Weights of a small model that predicts concentration at each pixel.
Model: 1.82M parameters, 64-pixel images, norm groupnorm.
Training: muon at rate 0.0019, 10400 steps, batches of 256.
Rows from block 3, named by matrix and row number. Rows with one number belong to one channel. Each number is 50 + 15 x the weight over the matrix's rms, rounded and kept within 0 to 99. All counts start at 0.
# convs1: first pointwise conv (model.mid.1.convs.1.weight, 192x192x1x1), inputs 128-191
# convs3: second pointwise conv (model.mid.1.convs.3.weight, 192x192x1x1, transposed), outputs 128-191
convs1.9:74 68 44 41 51 92 71 13 58 33 62 47 89 81 40 56 47 55 54 40 68 51 81 67 42 47 56 55 45 43 43 54 59 57 67 48 57 51 15 54 51 52 55 48 25 12 40 30 26 50 31 89 67 18 26 38 38 37 73 63 26 61 33 54
convs1.11:41 56 50 51 47 48 55 54 44 47 42 52 68 58 49 50 50 45 52 46 53 47 57 57 55 59 62 52 47 56 43 47 48 49 52 49 50 49 42 52 56 55 48 51 47 46 54 44 51 51 41 49 53 43 56 45 58 50 52 60 43 62 51 53
convs1.13:43 55 47 43 51 43 55 50 46 47 39 53 72 54 50 48 54 44 55 45 50 47 53 61 52 59 61 49 48 57 44 52 49 50 51 47 51 47 35 50 54 56 44 45 51 45 63 43 54 52 43 53 52 46 51 45 54 54 53 60 43 60 51 50
convs1.14:43 57 42 42 52 99 67 19 45 23 43 38 99 80 34 36 59 50 46 58 59 29 47 64 32 65 39 58 44 41 18 50 44 59 67 45 44 51 27 39 62 53 61 41 32 07 68 25 33 56 47 49 48 32 56 55 66 51 66 69 52 35 55 58
convs1.16:43 55 48 50 46 39 53 55 48 52 48 56 65 56 50 49 52 46 54 45 54 47 63 57 55 53 59 54 46 55 48 49 51 49 56 47 51 47 33 49 55 53 47 52 44 50 55 44 46 52 39 55 60 39 53 44 56 50 57 58 43 68 50 51
convs1.17:17 58 46 36 34 99 64 99 47 48 74 66 43 63 66 47 43 14 52 41 52 51 30 11 51 46 46 54 45 58 18 42 42 60 21 46 47 38 73 46 61 99 47 50 27 52 41 40 31 65 68 72 36 35 18 45 58 46 49 44 41 39 52 47
convs1.19:43 49 49 48 47 43 60 55 46 52 44 47 68 50 51 51 53 47 54 46 54 48 61 57 54 55 62 51 50 56 45 47 51 48 55 49 52 48 41 52 56 53 49 49 45 47 54 44 49 52 40 50 57 37 56 47 57 49 54 58 42 66 50 51
convs1.20:57 44 57 38 31 42 26 54 35 27 35 17 79 43 63 39 52 44 54 35 46 66 52 40 44 92 20 60 48 08 99 50 55 57 53 47 46 56 63 99 56 52 49 49 28 34 61 40 64 42 54 44 44 02 63 51 44 49 40 37 31 61 76 43
convs1.21:39 53 47 48 45 49 49 54 43 49 41 47 68 52 53 53 46 48 53 47 52 48 57 57 53 58 62 48 47 54 45 46 43 53 51 52 54 46 41 53 53 51 48 50 47 51 52 44 50 54 40 49 53 41 53 51 56 49 57 59 45 58 49 52
convs1.22:54 62 59 53 37 93 46 34 45 85 45 37 45 33 30 59 62 78 53 50 59 55 30 23 56 51 52 64 42 53 20 46 73 41 47 47 55 51 39 02 52 71 56 62 57 22 62 36 30 05 39 29 57 32 60 49 52 51 44 66 40 78 78 37
convs1.23:43 52 51 51 46 45 56 55 48 50 46 53 67 55 50 49 51 46 54 44 52 47 59 57 56 56 61 53 49 57 45 47 49 51 56 48 51 48 39 52 57 53 48 50 45 47 54 45 50 53 38 51 58 39 56 45 59 49 52 59 42 64 50 52
convs1.25:47 47 42 37 62 67 62 78 54 42 52 43 33 36 99 63 46 50 64 47 57 47 37 96 58 32 54 73 58 52 25 37 60 00 50 43 39 62 71 09 65 46 46 68 37 56 62 69 93 50 63 39 38 58 40 49 00 47 67 10 51 39 55 44
convs1.26:39 50 48 51 40 40 46 23 55 79 67 57 43 48 42 40 53 50 37 46 56 45 28 21 45 99 43 64 43 38 59 63 58 47 54 55 49 55 35 72 60 65 60 50 87 63 54 41 78 30 66 27 75 58 58 54 76 47 47 31 48 33 33 53
convs1.27:35 56 43 55 49 50 50 47 43 54 33 57 54 51 53 54 65 43 46 45 43 66 42 51 40 56 42 56 59 57 55 44 45 59 61 47 51 46 49 62 44 41 45 51 51 44 61 53 54 48 53 41 55 61 36 44 41 47 51 47 51 59 63 44
convs1.28:94 50 38 61 33 53 50 25 51 34 26 40 39 53 63 40 51 46 54 42 46 48 36 56 25 60 58 34 45 51 51 56 43 35 60 49 49 46 58 91 51 16 35 73 38 52 63 60 53 23 54 92 30 64 63 33 53 46 64 49 62 22 36 47
convs1.29:76 30 52 37 40 51 44 47 47 20 67 49 33 58 38 56 65 84 65 53 58 62 20 42 52 43 71 23 56 37 52 67 37 41 30 46 66 61 32 54 52 05 56 29 32 75 53 99 79 35 72 54 21 67 50 37 43 46 62 53 51 67 00 33
convs1.30:28 58 50 44 58 68 59 32 43 64 59 48 42 59 58 63 69 53 59 42 46 66 28 36 52 38 62 41 39 28 63 50 61 48 42 53 50 57 63 62 45 27 36 49 50 41 58 43 36 44 40 39 76 55 55 57 71 47 41 62 58 73 62 49
convs1.31:46 50 42 51 48 44 45 48 47 48 59 50 46 50 49 49 59 49 51 50 46 57 49 43 53 56 56 50 49 47 50 45 48 52 54 50 49 48 49 52 54 50 47 50 45 50 58 48 58 47 51 54 52 54 51 48 53 53 54 54 54 59 54 51
convs1.32:57 42 60 44 39 66 35 47 56 63 75 58 49 40 52 50 55 78 69 51 56 99 68 35 57 86 67 68 54 77 87 44 56 33 36 41 54 56 88 42 53 99 51 43 57 47 50 44 41 54 62 47 81 54 47 36 83 60 31 62 61 64 55 63
convs1.33:32 57 29 48 46 65 38 19 50 61 72 21 45 50 13 47 47 37 62 45 47 63 20 58 43 45 82 41 54 47 51 94 47 34 40 46 51 49 60 38 49 75 65 91 63 69 57 77 57 45 22 17 64 31 68 52 31 55 15 51 71 50 65 60
convs1.34:44 49 42 57 48 47 52 56 49 57 61 54 45 46 48 53 58 52 50 44 44 62 40 45 51 56 58 47 50 50 46 57 46 58 53 51 54 52 51 55 52 41 50 48 50 49 59 51 60 45 52 50 50 57 58 49 47 50 48 53 57 66 59 52
convs1.35:10 57 47 64 63 42 58 40 48 75 50 39 64 43 58 51 81 44 65 49 47 52 43 20 54 42 26 35 50 54 93 34 68 33 15 49 58 59 90 34 52 60 47 60 99 00 58 71 89 62 00 99 66 00 01 65 00 37 70 99 55 08 82 48
convs1.36:47 50 50 61 50 48 45 38 48 51 53 64 40 40 55 54 59 47 46 46 53 55 64 45 48 48 44 69 48 53 46 44 48 38 50 55 50 54 51 51 52 50 48 63 61 41 62 53 55 42 58 59 57 66 56 49 50 44 57 53 56 58 50 51
convs1.38:48 49 43 52 50 46 48 48 50 48 59 49 47 48 40 48 59 48 48 43 51 55 49 47 49 56 56 48 49 48 50 46 48 52 55 52 51 48 48 53 52 49 48 49 49 48 57 44 58 47 50 55 51 56 50 45 49 52 52 52 54 55 57 51
convs1.39:01 58 37 60 55 63 37 68 48 81 26 57 33 44 48 50 61 40 50 52 40 77 28 80 51 53 33 52 49 48 52 39 58 28 49 48 55 48 72 59 47 06 44 63 82 23 62 82 43 73 67 34 36 79 71 49 31 54 74 33 65 43 55 52
convs1.40:53 50 37 59 54 52 46 45 52 57 61 53 44 43 41 49 59 53 65 49 48 61 32 37 53 47 65 49 52 43 55 50 49 47 47 48 53 54 55 52 58 48 51 43 43 48 60 45 56 50 47 59 48 42 55 52 53 56 45 51 59 64 55 55
convs1.41:45 51 36 50 56 55 42 35 53 81 47 66 40 63 58 48 58 59 45 40 54 89 66 60 46 44 82 55 55 48 68 51 51 35 45 51 51 59 53 71 43 59 50 47 15 64 46 48 56 39 51 53 67 30 70 58 61 46 50 61 54 79 36 55
convs1.43:37 56 34 46 52 50 50 40 46 70 56 61 47 48 61 42 46 47 51 59 59 67 21 37 49 61 60 40 46 40 55 62 50 59 58 45 54 55 46 63 59 35 57 66 63 32 58 47 50 43 66 46 76 59 33 56 40 54 53 42 60 55 59 59
convs1.44:49 33 48 45 39 45 30 31 55 00 89 40 73 33 62 50 77 50 20 47 35 47 35 56 66 94 56 17 37 99 27 35 52 58 06 45 45 83 27 58 43 00 45 46 82 50 63 39 82 46 48 38 60 29 68 55 64 40 41 99 44 69 65 33
convs1.45:15 51 49 63 45 67 48 43 52 97 38 50 61 38 56 46 41 46 30 43 50 80 44 58 48 54 77 48 47 56 41 70 50 48 57 55 46 57 48 56 60 29 52 34 58 49 56 52 60 43 26 25 76 52 61 44 50 43 64 48 57 62 57 58
convs1.46:41 51 42 47 45 53 55 46 46 62 39 52 51 47 48 52 61 41 54 46 42 67 38 55 43 52 51 49 53 54 53 44 48 57 62 46 50 51 49 62 55 44 45 47 52 43 57 58 59 45 53 47 54 57 49 46 54 51 50 48 48 59 70 50
convs1.47:61 47 45 38 65 65 45 63 54 49 70 56 45 45 63 50 39 77 49 44 51 45 21 49 42 22 50 56 50 24 44 31 70 30 90 45 64 49 57 58 56 56 61 91 31 41 50 59 36 36 36 55 47 38 61 46 49 54 54 56 56 85 51 52
convs1.48:52 45 48 47 45 57 44 62 52 68 54 62 46 50 53 52 53 41 50 54 52 58 40 41 46 53 64 57 41 65 62 47 47 63 53 54 51 46 46 45 46 60 42 49 48 45 46 54 35 46 44 55 53 51 48 53 49 47 36 57 46 51 46 54
convs1.49:60 02 47 50 48 68 24 65 59 73 37 68 48 24 59 56 46 39 47 52 58 72 44 39 54 44 63 67 70 69 66 53 59 70 55 45 39 45 53 32 53 59 61 62 53 38 66 47 34 45 38 66 43 39 46 23 48 47 57 62 49 51 46 55
convs1.50:52 35 43 60 33 00 32 21 46 78 79 52 80 26 39 50 60 50 51 57 57 62 18 54 60 62 18 17 55 32 26 56 49 59 59 50 53 48 51 85 56 56 55 67 34 52 58 53 56 71 66 24 32 83 75 53 37 47 99 59 44 42 06 43
convs1.51:57 32 44 57 26 35 17 43 56 59 30 55 46 38 31 44 69 34 32 47 63 81 29 07 49 81 54 74 52 62 62 69 57 55 51 54 49 48 56 61 35 27 57 52 36 76 58 57 55 52 71 74 53 48 40 59 69 44 52 32 40 52 70 55
convs1.52:76 34 67 31 67 18 99 59 46 31 99 67 41 49 58 52 56 50 70 56 44 47 70 08 50 68 31 48 47 63 05 40 63 05 64 52 47 53 32 23 57 51 59 61 11 77 61 62 37 64 60 88 70 29 87 59 96 53 20 43 58 82 46 55
convs1.53:60 43 63 42 41 48 92 36 47 20 57 55 63 70 58 42 40 67 58 37 53 00 44 79 59 07 41 42 56 24 66 40 44 71 43 43 55 48 41 45 43 43 63 41 89 69 37 49 40 99 64 55 45 64 35 29 70 41 60 30 44 00 78 49
convs1.54:39 37 57 65 27 64 55 82 53 39 46 60 57 36 26 45 47 69 52 57 51 44 16 48 59 51 27 75 52 58 84 44 59 45 22 51 53 42 46 55 50 60 49 80 00 80 45 74 00 45 99 25 61 99 38 58 94 62 48 00 52 99 42 42
convs1.55:50 82 61 79 45 58 60 50 46 71 49 20 40 79 51 58 43 38 44 54 53 51 18 61 45 63 55 53 52 50 56 43 41 50 46 53 46 63 41 47 54 54 52 70 46 39 48 61 50 34 47 51 47 45 51 67 55 58 27 73 41 47 47 58
convs1.56:57 38 47 52 46 66 41 55 59 65 63 53 48 42 51 51 45 35 54 56 59 59 46 39 56 52 56 65 57 60 66 46 52 65 59 55 47 44 42 41 54 61 53 55 49 48 50 48 38 48 37 53 50 50 50 36 55 46 39 56 50 50 43 58
convs1.57:50 68 61 66 50 67 15 32 46 86 39 69 34 49 38 54 56 31 54 51 65 60 29 44 59 63 74 43 42 28 95 50 62 50 49 52 48 33 72 47 63 42 52 47 31 43 63 52 47 31 44 50 68 52 46 50 53 36 42 71 53 64 53 48
convs1.59:53 32 47 52 49 64 44 53 59 71 64 57 44 38 52 59 45 38 56 52 62 64 40 31 58 51 61 67 65 67 59 50 54 70 56 54 48 54 40 41 53 58 58 66 52 47 60 45 35 46 39 54 53 41 46 32 61 44 54 56 49 45 44 57
convs1.60:54 46 44 54 60 77 55 66 54 67 46 42 44 65 66 54 49 26 63 57 62 47 50 48 49 83 71 64 40 32 72 34 39 36 52 45 47 47 38 35 58 60 49 67 51 15 44 45 61 30 48 49 43 55 68 51 34 65 33 60 35 35 88 50
convs1.61:57 45 49 50 57 63 36 55 52 65 43 56 45 47 45 50 55 42 50 53 55 62 23 38 35 48 77 43 42 63 82 42 64 52 46 59 53 50 59 36 48 64 39 60 41 30 48 60 36 37 48 47 46 33 51 55 35 39 36 63 50 65 56 55
convs1.62:78 27 35 60 47 78 50 44 46 67 45 51 41 46 59 43 51 29 57 55 56 67 48 33 53 49 82 56 67 54 68 48 45 54 56 58 50 45 22 15 59 74 50 47 44 52 62 29 54 57 44 70 17 39 44 20 48 54 51 68 37 75 34 54
convs1.63:64 63 28 65 56 60 68 43 50 60 65 44 53 62 54 49 41 43 61 56 49 69 54 20 50 47 59 46 48 55 73 58 56 44 52 54 46 59 31 55 54 74 61 68 46 56 41 35 36 48 43 44 20 48 44 46 48 41 40 56 40 53 45 54
convs1.64:53 55 48 52 47 59 49 67 43 72 61 65 42 63 50 49 50 36 44 55 51 60 41 44 39 57 61 57 34 72 56 50 49 65 48 53 61 45 51 55 43 59 54 49 46 51 52 57 31 38 42 55 62 54 49 59 49 58 32 54 43 51 50 53
convs1.65:47 70 67 57 58 72 47 62 55 84 33 57 40 50 06 56 42 55 61 63 47 85 81 25 43 13 51 64 38 47 47 44 61 10 47 58 56 57 95 34 47 89 58 61 43 40 37 77 47 51 00 42 47 00 19 51 73 51 68 85 44 61 28 60
convs1.66:63 77 28 68 37 45 86 58 48 46 59 41 36 74 62 51 35 49 15 66 55 70 44 26 55 42 63 85 40 99 00 47 51 31 73 54 48 50 58 00 44 99 58 82 44 43 41 15 52 48 69 84 18 13 34 59 62 35 71 43 34 52 62 46
convs1.67:49 87 47 54 42 30 74 70 33 63 51 45 56 77 31 46 33 41 45 46 53 28 44 63 25 49 49 87 36 62 75 56 48 29 50 63 38 43 56 46 43 67 50 74 59 46 44 63 51 58 73 52 56 70 34 88 47 57 43 54 47 41 46 53
convs1.68:63 42 40 53 50 29 75 00 56 02 34 57 89 45 20 58 46 63 40 54 62 00 67 54 53 68 32 44 58 69 99 48 52 19 50 44 60 49 16 68 50 99 49 75 68 17 67 67 53 15 70 33 72 80 87 58 40 57 13 38 56 50 40 52
convs3.9:64 31 07 49 34 62 56 37 38 23 04 45 40 55 38 46 37 66 55 35 30 64 71 87 49 64 69 31 60 44 80 45 33 52 50 75 46 33 77 97 60 49 25 32 53 55 58 53 45 81 67 54 77 43 50 39 31 39 44 38 83 74 36 60
convs3.11:45 48 49 54 48 55 50 54 51 52 45 48 51 54 50 59 50 47 49 45 57 48 48 49 54 49 50 43 50 51 48 45 45 49 53 49 44 45 52 54 46 40 56 51 52 52 51 54 46 60 61 51 50 54 52 51 53 51 42 52 44 52 50 50
convs3.13:42 49 49 57 50 54 48 51 49 47 47 52 50 52 43 50 52 46 48 51 53 51 51 49 57 49 54 46 40 52 47 44 49 45 47 45 43 46 56 49 51 40 54 55 49 57 51 44 45 57 51 54 50 57 51 44 54 50 45 47 47 51 45 58
convs3.14:35 21 11 40 55 36 60 31 49 62 34 54 54 62 72 73 48 45 60 48 46 66 46 64 47 72 52 41 45 70 30 45 58 43 82 46 20 53 43 34 44 65 20 33 65 59 49 95 48 71 48 70 69 60 48 21 61 45 60 51 38 32 43 42
convs3.16:51 51 54 45 45 44 50 48 49 53 47 46 56 46 46 49 52 46 49 57 49 53 54 51 50 53 51 49 47 47 51 52 47 44 48 48 44 51 52 49 51 47 56 48 55 54 52 45 50 50 49 50 50 47 55 50 48 53 48 56 51 52 51 48
convs3.17:38 49 38 61 00 41 58 78 31 53 35 36 87 35 40 45 71 44 60 43 61 13 07 45 00 52 21 65 58 30 44 73 63 69 21 54 80 50 99 99 36 60 20 65 25 68 30 15 38 60 37 90 78 22 86 72 17 47 77 41 89 12 58 27
convs3.19:53 52 54 53 45 52 53 53 50 57 53 50 52 50 47 51 45 48 52 55 51 54 47 50 48 51 52 56 49 50 48 51 51 49 50 53 45 49 52 49 53 48 52 53 49 50 49 47 57 48 51 54 50 49 50 55 48 55 52 50 54 50 51 54
convs3.20:50 41 33 58 70 64 24 69 23 80 33 52 33 53 70 57 73 95 52 44 54 43 73 54 27 52 07 25 41 75 00 45 64 51 32 38 45 47 49 99 68 37 57 22 23 33 59 78 42 99 59 44 58 58 57 53 93 56 08 34 51 64 36 51
convs3.21:58 48 58 50 44 47 55 48 50 53 51 55 56 47 50 43 51 49 51 53 45 46 52 57 41 57 53 55 47 47 55 48 52 50 50 52 50 47 48 52 52 52 49 54 51 53 48 45 53 47 46 53 50 51 46 56 49 53 56 53 53 53 53 47
convs3.22:51 43 15 45 56 57 38 56 70 16 32 63 76 58 54 32 47 67 77 28 16 71 87 65 61 48 59 68 46 77 99 33 50 68 70 41 43 26 53 15 38 13 18 39 49 35 35 79 62 69 79 53 66 52 50 07 75 77 22 18 34 77 44 64
convs3.23:50 50 49 49 48 48 51 51 50 53 48 49 51 51 48 46 49 49 51 50 52 48 51 51 50 49 50 49 48 54 50 51 48 47 53 52 47 47 53 47 50 47 53 50 46 53 51 48 50 52 51 48 53 49 46 48 49 50 49 48 52 49 50 54
convs3.25:10 39 11 30 28 42 56 63 67 13 59 41 27 45 81 66 36 50 72 60 54 35 30 43 81 77 58 54 45 42 55 51 60 70 66 24 27 23 19 56 68 22 16 70 35 88 52 51 70 71 20 34 48 61 31 51 86 56 47 49 65 34 49 60
convs3.26:48 44 28 59 42 39 54 69 52 83 46 57 51 87 36 19 41 25 65 34 62 11 39 42 71 41 59 66 37 75 52 43 38 24 61 58 41 50 48 36 53 01 47 52 61 45 55 32 50 33 38 24 54 37 41 55 31 67 41 43 52 40 34 58
convs3.27:48 53 53 51 56 58 58 49 49 43 48 50 43 50 53 52 51 56 45 52 54 56 47 57 43 48 49 49 58 63 60 50 53 48 57 39 43 46 44 66 60 55 55 42 45 53 43 39 50 51 53 44 55 53 40 75 59 60 63 56 51 46 51 50
convs3.28:58 52 68 45 51 39 69 42 60 36 66 65 25 27 47 47 74 54 39 68 54 42 33 44 36 29 41 66 48 31 52 49 53 75 57 48 60 58 59 51 55 47 46 68 62 37 33 53 31 32 63 75 67 29 40 18 47 23 93 51 50 34 45 55
convs3.29:48 55 37 77 65 56 93 61 34 11 64 42 29 51 50 52 57 51 47 48 66 78 73 69 68 31 13 39 60 48 58 62 61 67 32 51 49 55 60 99 67 54 35 70 05 58 61 56 44 43 36 17 23 56 44 80 56 11 22 46 50 46 59 47
convs3.30:65 56 36 52 66 51 40 54 51 58 55 68 37 52 55 46 32 65 61 44 45 39 41 40 46 65 48 42 46 61 42 45 55 54 56 56 47 46 51 39 46 53 60 49 32 66 43 52 47 50 56 50 39 52 64 34 47 31 49 37 55 62 52 58
convs3.31:50 51 52 50 48 47 49 54 44 51 48 51 55 54 48 53 50 50 51 56 45 51 51 50 45 51 48 49 54 51 49 49 52 49 48 50 52 46 55 46 55 44 48 55 51 51 49 48 54 40 54 55 52 51 49 49 53 51 50 46 52 54 54 48
convs3.32:00 51 58 43 93 54 61 36 44 41 76 54 32 58 54 59 49 45 66 49 57 48 58 39 77 21 06 92 10 59 65 40 49 60 64 63 29 58 36 46 52 24 53 56 26 73 33 29 36 60 27 30 71 57 63 21 50 89 87 31 78 45 22 55
convs3.33:22 39 22 58 39 50 63 24 52 36 35 35 36 76 41 41 76 43 78 44 56 00 75 51 50 87 44 70 56 20 30 60 45 40 31 43 54 48 39 82 58 50 39 63 39 37 36 33 48 38 50 42 95 56 33 45 65 66 27 40 70 69 68 28
convs3.34:42 53 58 54 51 41 50 47 48 44 48 55 49 50 51 47 46 54 45 49 49 58 53 48 49 56 43 45 55 50 34 47 43 52 50 53 50 50 53 30 39 39 49 50 45 51 49 52 46 39 51 48 41 51 49 42 47 43 48 55 52 51 55 54
convs3.35:50 63 29 67 50 56 48 60 74 51 49 74 61 37 40 54 43 51 54 31 57 63 00 47 53 68 44 37 50 46 43 58 56 21 00 10 22 45 37 36 47 16 62 55 99 24 73 99 60 34 26 29 36 33 81 50 97 64 41 35 52 99 64 55
convs3.36:43 56 56 52 59 53 51 35 63 73 60 68 40 36 30 50 51 36 47 49 54 55 47 70 28 39 56 50 63 40 53 38 55 46 43 42 50 50 67 34 58 65 53 48 60 48 58 77 36 40 66 45 51 37 58 35 56 43 41 65 45 50 65 51
convs3.38:51 45 56 50 49 53 49 52 47 55 49 49 53 52 50 49 49 45 45 48 51 51 51 45 52 54 47 49 47 54 50 52 47 46 46 51 50 48 55 48 53 48 50 50 51 50 49 47 52 50 51 50 53 48 48 51 54 57 43 55 55 53 58 52
convs3.39:52 68 53 51 54 80 71 50 48 70 63 15 72 54 64 55 38 71 41 47 42 51 41 70 43 18 89 75 61 52 73 46 38 45 52 06 69 63 14 85 71 38 34 25 48 47 46 59 67 67 68 48 82 53 56 90 39 39 62 72 49 54 45 56
convs3.40:41 45 68 45 52 40 48 58 51 43 47 47 53 49 49 46 49 54 51 52 46 48 43 50 51 53 47 43 45 49 53 52 48 57 43 59 52 45 46 48 43 46 50 52 47 55 49 44 49 56 49 54 61 51 58 44 48 55 49 55 59 61 53 54
convs3.41:49 50 72 49 64 41 66 51 42 68 60 50 64 56 50 57 54 53 57 64 44 32 47 39 62 66 65 62 39 57 53 45 49 71 47 54 47 42 52 42 51 54 45 51 41 58 48 61 68 45 31 60 83 44 49 31 62 58 44 58 38 33 55 44
convs3.43:34 66 62 42 56 65 70 28 64 67 61 52 61 36 54 68 46 43 33 50 51 63 56 51 43 48 62 65 59 45 46 35 59 52 60 46 52 37 49 41 42 53 50 48 64 53 47 41 41 42 71 52 50 35 65 69 61 57 49 53 51 51 50 53
convs3.44:54 65 25 52 65 73 29 55 60 56 46 45 20 51 60 72 51 47 47 23 37 61 99 57 59 64 65 50 74 68 58 51 56 54 42 37 54 67 62 49 41 56 49 62 54 38 81 39 59 73 29 35 30 54 36 38 68 74 71 26 57 69 47 57
convs3.45:62 61 73 47 47 31 32 34 59 48 49 60 52 33 39 52 53 52 41 55 54 49 58 52 42 56 49 53 31 41 24 53 58 63 20 64 44 35 84 23 30 55 63 56 57 48 43 66 57 04 45 67 45 33 47 00 49 18 27 43 57 54 55 46
convs3.46:49 51 57 48 48 55 52 48 51 60 46 52 35 51 49 54 51 50 51 51 52 53 43 56 49 47 52 48 55 55 58 47 49 51 52 41 45 51 45 61 52 50 50 55 53 48 44 46 47 59 55 50 53 49 44 68 55 56 61 57 52 43 50 47
convs3.47:46 73 99 39 37 53 41 50 65 84 57 46 50 39 27 42 67 29 38 42 50 60 66 69 51 36 41 86 54 48 49 51 59 66 67 48 59 48 78 26 46 74 46 57 61 26 48 51 68 44 50 74 48 35 56 43 52 58 73 55 26 66 61 49
convs3.48:49 56 53 49 51 56 53 49 49 50 48 52 53 47 50 56 51 54 44 48 46 57 50 48 49 52 57 44 49 47 55 51 49 48 44 52 46 47 46 49 56 53 56 47 45 49 51 46 51 57 58 50 54 45 44 51 54 54 52 43 49 53 55 48
convs3.49:44 52 53 33 45 50 33 39 50 81 59 49 38 52 33 43 39 44 52 43 65 48 57 60 43 50 52 39 40 51 27 55 52 49 51 49 62 58 61 38 46 34 45 59 79 57 49 37 42 23 49 46 21 50 66 62 44 64 39 67 50 48 53 39
convs3.50:51 72 87 54 94 63 41 43 19 10 46 63 49 53 48 67 58 37 63 24 43 86 85 59 81 73 99 49 70 68 59 52 45 44 55 69 63 76 53 69 57 29 74 61 29 54 45 43 72 81 62 57 48 42 30 31 49 36 00 42 24 62 47 59
convs3.51:28 57 31 50 51 58 25 23 49 75 45 15 52 52 48 38 41 60 65 39 48 55 47 57 48 00 50 57 37 48 38 47 56 41 47 27 46 52 28 80 39 23 48 62 75 46 55 21 52 22 44 32 45 57 50 55 44 46 64 50 46 32 55 42
convs3.52:36 63 86 49 94 39 33 41 64 37 35 78 25 34 42 71 51 60 58 55 63 22 77 63 66 59 53 11 76 50 23 39 39 45 79 67 34 54 54 83 72 56 68 61 49 42 56 55 19 59 60 62 43 61 81 41 50 30 50 37 26 84 40 30
convs3.53:99 42 43 42 51 50 57 00 68 54 39 43 23 66 53 42 51 49 57 40 46 30 62 38 26 77 27 23 85 00 46 61 48 49 72 62 88 93 48 17 46 61 36 34 63 68 63 00 25 63 55 75 74 63 56 91 34 45 39 53 29 55 47 54
convs3.54:70 45 43 53 69 48 27 56 56 61 44 28 27 33 59 61 44 75 66 51 41 79 37 31 43 58 42 35 67 24 47 72 57 60 57 63 23 84 29 25 50 62 45 30 41 33 48 99 09 55 47 69 22 42 36 75 71 79 49 46 67 26 65 68
convs3.55:53 60 47 55 55 59 56 61 51 41 47 45 54 40 51 64 54 48 48 46 42 57 35 38 47 43 60 42 49 33 65 51 49 51 51 51 45 50 41 54 57 47 39 42 51 51 54 54 51 75 51 54 59 37 46 51 56 65 55 41 46 55 53 54
convs3.56:49 53 54 54 48 52 51 56 45 52 45 51 50 51 54 52 52 51 48 50 46 51 49 49 52 56 52 53 49 50 52 51 53 52 47 54 46 48 51 46 51 47 51 46 50 52 49 49 51 60 53 52 53 47 43 51 50 53 55 48 51 54 50 52
convs3.57:61 64 39 65 52 60 59 66 63 26 56 53 36 53 41 76 64 39 42 33 44 59 43 41 35 60 46 36 37 52 84 41 57 55 61 47 42 42 29 53 71 73 56 49 19 58 61 65 55 67 35 56 43 66 35 54 57 32 42 45 57 38 46 58
convs3.59:53 53 58 45 47 52 45 41 45 64 53 50 49 50 44 44 50 51 49 48 52 54 53 46 44 44 54 52 57 47 52 47 43 52 45 53 53 50 45 50 51 37 50 54 53 48 43 46 60 39 48 49 43 54 54 49 51 57 38 52 48 42 43 52
convs3.60:56 42 56 46 43 20 63 63 80 29 26 47 65 38 56 84 61 55 44 58 25 12 50 41 51 56 63 44 59 15 75 54 42 56 48 61 39 48 21 67 42 56 38 55 50 46 70 57 50 89 43 54 64 25 55 54 69 70 65 58 65 77 41 49
convs3.61:49 44 45 49 46 44 38 40 38 71 45 57 46 57 46 28 45 38 56 45 68 43 47 64 61 38 47 59 52 66 15 63 57 44 59 44 58 50 74 40 34 37 56 65 65 56 43 44 52 36 54 37 46 54 43 42 38 70 46 61 42 43 43 55
convs3.62:59 53 47 60 47 46 66 53 47 54 36 62 66 61 55 52 63 66 54 52 39 32 63 57 41 51 43 51 56 51 50 61 55 46 43 46 42 43 45 56 61 52 46 46 44 39 55 47 31 85 49 56 78 53 45 51 60 27 71 43 56 53 54 44
convs3.63:49 53 52 54 40 53 31 40 50 48 67 58 37 50 43 52 45 45 58 54 42 34 43 66 45 49 50 55 52 57 26 40 49 60 45 61 41 63 47 60 43 52 59 59 44 55 53 59 68 21 47 47 48 47 57 41 44 55 39 43 40 31 53 58
convs3.64:54 54 47 50 55 64 55 60 60 73 60 47 33 54 45 48 36 61 48 56 54 58 46 45 49 49 57 47 53 33 50 64 49 54 55 55 51 44 63 45 51 52 47 36 45 53 50 52 59 42 55 52 47 48 41 47 57 45 35 44 50 58 50 49
convs3.65:36 60 70 46 45 51 99 75 48 13 36 57 22 56 53 72 64 55 41 79 52 42 56 22 30 79 07 53 50 63 42 50 42 83 79 28 39 20 23 67 63 34 60 52 24 42 53 73 22 66 33 77 58 26 68 42 81 34 56 41 38 54 68 37
convs3.66:77 49 47 33 47 49 16 64 64 36 54 58 36 16 43 59 29 31 41 48 44 79 40 38 47 60 69 57 52 31 99 49 39 47 19 53 52 67 92 44 48 98 73 70 20 63 37 67 83 11 50 45 25 32 50 16 33 19 38 39 44 36 50 63
convs3.67:79 63 65 52 51 45 55 70 44 45 29 51 54 62 56 52 52 40 41 38 58 28 35 30 43 54 64 43 67 47 48 58 69 42 48 67 58 65 55 49 61 47 48 49 59 45 44 52 54 72 58 68 46 62 36 46 52 67 72 17 52 35 18 45
convs3.68:50 40 71 53 36 52 85 64 00 99 40 25 34 40 94 54 53 67 54 72 57 79 48 23 55 00 74 74 27 03 52 76 60 93 00 54 76 73 41 99 36 99 55 71 56 72 41 80 46 81 50 23 49 29 61 99 32 00 64 50 56 00 29 36